{"model": "waveform denoising autoencoder", "bottleneck": "denoising", "encoder_activation": "relu", "encoder_depths": [6, 6, 6], "encoder_wave_strides": [5, 2, 2, 2, 2, 2], "decoder_activation": "snake", "decoder_weight_standardization": false, "decoder_widths": [24, 48, 96, 192, 192, 192], "init": "small_normal", "residual_init": "none", "muon_scale": "match_rms_adamw", "momentum": 0.95, "batch_size": 64, "lr_schedule": "cosine"}
Rows from block 11 of the encoder of a small waveform denoising autoencoder, named by matrix and row number. Rows with one number belong to one channel. Each number is 128 + 24 x the weight over its row's rms, rounded and kept within 0 to 255. All counts start at 0. Numbers have three digits each.
After each channel's rows are labels from the 100 clips, of 14976, where the channel reaches its highest value: "top examples" is what is common among them; "peak on" is the class under the peak. Only what is clearly more common there than usual is listed. The data: strings of digits, spoken by a formant synthesiser in many voices. In brackets: how many of the 100.
# convs0: first width-5 conv (encoder.blocks.11.convs.0.weight, 160x160x5, each kernel summed), inputs 0-79
# convs1: second width-5 conv (encoder.blocks.11.convs.1.weight, 160x160x5, transposed, each kernel summed), outputs 0-79

convs0.143:130129147088104140105146122147089118128163102115152134140154100092104100072098144191163146102128133135123124136121141095124131144111133173151097163120114117142151163126073168124125131111097141116117080198147136144123091087134087098108108109
convs1.143:119142172141159089137081141143102145137122133173149085127166121143151135139117162147084134130102156134082153106174160152155138123095111130174122120132138156150163134162101101136128080140095145137090134116128111135120136143144161119089126186
top examples: number of digits: 1 (42)
peak on: silence (100)

convs0.59:167164133127120078118161094108135090137153086124145134082129142095135090124104147165148150114097113098129147098132114130110124117133123088133097124103108115110083149161113139121097115129065128097129151171134144129118091135116061147101075105
convs1.59:089121144115109113161142119164127144161124139156118122141104103143129131130118119063117122169122117163108137153109141133133150146128117097117087145091077126120151148151127137119112109122126162153113131075142119118128129160102174122127124133
top examples: number of digits: 1 (44)
peak on: silence (100)

convs0.87:072113107157140122117148068170138116145105099182128139182096159074116166113087118086120108121129099130135120141104194116114122154132159202152145151134143151128155104132116139118126116163133105094119153112126107125118117123137147115156136130
convs1.87:162141123112095144110153174112073112101148147102150143094156098128176150118153127141129116125119164099147113148117092121121128090131128107126102077185111103135137134121103112149098132079157121132125132129129109129149114133120115143148104125
top examples: clipping (48); first digit: eight (26)
peak on: /t/ (30)

convs0.6:132157109111126098111211155140138143128189137088137178079138117144121098124148112156132161158163106071155130120173111166145100128190149164101120132119109114118137141148150157148101113122135112123140134148149177153125159123151147116139126107
convs1.6:109078112130124155132111100068135119117120140165122112115145110106154135109113178100113113130117065163099157139111091159143129090099142155091120124107103144109120154146148136172105116095119095107124156126079073125084133090136092132122162134
top examples: number of digits: 1 (41)
peak on: silence (100)

convs0.42:152105101133134108121106133131114095134157162137131109142146114128145184090107103112130089129126122198131135118124100112184129111142145146136155154137137103146121125101081175139121168134132131125132214119160174153149150083115162100117115119
convs1.42:112117120112096067104123141113153075148102087152138148121150122152132155155104152156115124118149106097134130098093138131067085132108116154059113114133086093097158136144104131129111141068124128094140137140133138129144149144129110135133141143
top examples: number of digits: 1 (42)
peak on: silence (100)

convs0.20:108110140128133116129140135148088129123161104150109149108104107103094053139107142170135164090148138118129163132158136123144104123100098150096117102120103162147132158125107136142115134109114106087114135185151154116103140144116114124082130108
convs1.20:130124129102107114109120107111139162155112179107112103136105134127149139112135136141136112200110113165099147112138111136121120130141148102105125137114097170150145124165099128131072080110116133134142139097133114125092126152154143145129149124
top examples: number of digits: 1 (41)
peak on: silence (100)

convs0.24:116143114157092151164109128133123130126079199148165119097138144142102132073093144082161104111118149153101133050099114134111077108103106096146133108164132143130148093104081133135166126129097108175126100108141121124109106132130148111144125158
convs1.24:100093117114103116085131117108160105103129087142120178165153122129131154131128136108107130133105094086185114171121128150132189103183177093125116122119144113131112118133116111131117178097143161144108107138139129118153160164140106145119119127
top examples: "two" (73); first digit: two (46)
peak on: /t/ (67)

convs0.156:152147136131098119105212126113127156121158089112118114106140122130117114144122136184161195136146130110084175135154116089125124155157123122096112154105154112147137161169136167123099148117127135129120100143151161165127142134115108162136116132
convs1.156:128124129133116143158133084113079136079125131132136086110113126103148119144126141083120133110142117164095177150099083133150140091139095121073114129174130120091149110130125134134100110083146103125157124139130084121106082130142157138153179087
top examples: number of digits: 1 (41)
peak on: silence (100)

convs0.15:149113140122071147102111094100133089108159099093141172094151136124128147116091151132154121146111103159113121119128157110137131109116126094106132108141097106111090184115116113133133105125113122115082124167170122121095136064113110116111109152
convs1.15:042148158091157130149085101142106151141107141137083108110134155159132125149142123102093108137099124162130133122135171144132152135143154140145175140093141168125116076162173101145131138104094162130164115148109167117107108166147162134147138133
top examples: number of digits: 1 (42)
peak on: silence (100)

convs0.65:187124100133147119139182088105103073150157159113142132118121128131155127123095117156134112107130131146186103110131142113100112153171097129130140088175136097078120163138173149093150107122105128153125106125148155137138162049103092120118132114
convs1.65:127139127092123097140148131133135138109105141168118126113141121154123144155110115101125112106133125103098159143126143182148112190116113130117146136051111109111153121169206143116129133109119092113171125130137121134150097156106131149115160110
top examples: number of digits: 1 (41)
peak on: silence (100)

convs0.144:100146102146144091138118140161125111166084140150124128095118130175159165092081119068178126134142121139133164111118131123125068163127107126096089134147122122128112074142108119121117104126073078173120105097151099110141131083144077137144124164
convs1.144:085098116134091147121138121103145101137135160096153157145103111097126118104117152112106136126115131105162114164133135150114194098161174091153127112119154109160179116125097094070118156129155148137107154137107144108123141116088121138084105125
top examples: clipping (34); thin (high-pass) (28)
peak on: /t/ (38)

convs0.61:141131129128097098122149130108163129180069105149133122120136156135104127065147151104114093120103092157154130189098170139088142155138181177136116123092139119086179082157154114106122122130118131137132120096133135117106117143145154118155140123
convs1.61:107128114124108131090142117115139060063113146113142142130143094088139137130094140120126126110133123087116142095120091119098086124130093115121138130164117136128119128115094107105120096112106109106131152157125115133146100104112088179094105108
top examples: "eight" (65); clipping (48); first digit: eight (40)
peak on: /t/ (56)

convs0.134:149103098126138131160106129103192164125129121156147114153129131162106100169163125145131149155155108118108145119132117142150128082080151114127147140131109108163116176108088172134102129152146119109134105136138193102143144134102163138129123133
convs1.134:124148115141107126135121120143129111130126163115117163127128102064128144157087133153187151139093137166097128126131121117151143099129165163132112134099146126085117153098133118153147155104125126133148115134131143157109129125124065150141132148
top examples: number of digits: 1 (44)
peak on: silence (100)

convs0.35:110134101112124105113122142107164146126159105123116144127125118130102110105143150193118157142115148136101086130159130106144110130110127165103170137142101131115156190128095183126117139123092138136124098148114206135127120147108112083111118112
convs1.35:149098161109106133138100132145135136134159161156126122112153121128127148172100150110129119132118100120173135125128136108146106056089110183127103144113138116108176125150134096156139070105118132147165121148099124115121103115106133096168096156
top examples: number of digits: 1 (42)
peak on: silence (100)

convs0.140:151114142105099126074130141092111055138155186127121128085136134137107162122122096125128133142129109126162127074127107125123099105165125135125139118117148134100108143137154157151100151145141122122124110137149126157143133048170131184107138143
convs1.140:154145122124120105127118121131124113124086103131079112127153163119136127150150141156161092132121109153133136117119102119108096155126124156106154115123143117089154077120172133143112119120140120069140124152099154095133108135128162135142134121
top examples: number of digits: 1 (42)
peak on: silence (100)

convs0.21:145136108112086112115145170085103144131128129094144125146157118106081113123138149173151165162122103126094121103143105129120093103109107157136132128124127123092129146096146174136107131126136075131126069142156139144129124155119108088135101129
convs1.21:121111126141132155111101143147110133087134117105085142144124107107183119152125117131176113133131104142116146139128116132122104076119133154118110144116087147117167123133163102126114134138118154076165140163102096123125116139120099114154163108
top examples: number of digits: 1 (44)
peak on: silence (100)

convs0.86:129127095129115102141143120112110132142169111089139140108150095118120083064133142160152156128119111116093141106164069159159104132145146123119154128116119118165123162137097137138075116089131106120128109193147158148135151092117115102115121093
convs1.86:097156132142094156158107115108143102096102105139091151106147090117165153167126152130099144145096116133114130163147126143125072142133156118090127155126106134124164088152145121094122157102117107110180102149114131120132120167094127141138123139
top examples: number of digits: 1 (41)
peak on: silence (100)

convs0.34:119097110116138145121144140118129120110144185113097134156153125115099145147136140153118141128155118175094133120144169137115123118117109143157159142152119148115166175148137140129115149130178142119124040142139152113127098140105209113124122134
convs1.34:152149071059117126167116125124133120101121157138127151125185132091136146174107120123152127127100138095097111123132120127109141078142113150080114160150099119094135141104137118130121147121094126089173084166091121133146140109118088120146132128
top examples: number of digits: 1 (44)
peak on: silence (100)

convs0.71:143122147113092132116164122114154098104159109090135142113138137131131130145093129179121189104129135085099078100129092128127099093153119160135110127133106158101132161114141137152102137146147141144097101150141117128131132088136091147122134162
convs1.71:089107147088139102156082155190134144121116142134110137118128130119121102104108137099092067127100110183162122100140132187127163124128091129129124143132142115170111097154153125100115083112082146125130169149048136104143088158146121082142177143
top examples: number of digits: 1 (43)
peak on: silence (100)

convs0.77:161123121132159134142088162151119176130155188129136121129186125110124198125150135139098118146130112186129124116122163133174151176184103139159142134148131145133159123133095145121115158100135132143164159124124122135135140126103182112114116132
convs1.77:117106080096100115111115097090122039156144111115123118120172142091135140092137081121145106135076099088117138135124112120135139100120120124125086113102109115129112148147094118131121132149133110130134132130107103150145168099166057114129122149
top examples: number of digits: 1 (41)
peak on: silence (100)

convs0.101:116112143110134120104103105097106105120152093100112166164129161117107112136119096144153144137148171101077119121143109096081147107124132108121130103140106133145077158162127136119163128132135126143082093185136164144143122179147121131119117155
convs1.101:138198161153110131148129094171124127094139156148145093130157135095150135165130183124108076153115089143124113104134140139151137142119112138129111146121129143080115110112122119148118138117146121141157151142068141102113112105085166135106149141
top examples: number of digits: 1 (44)
peak on: silence (100)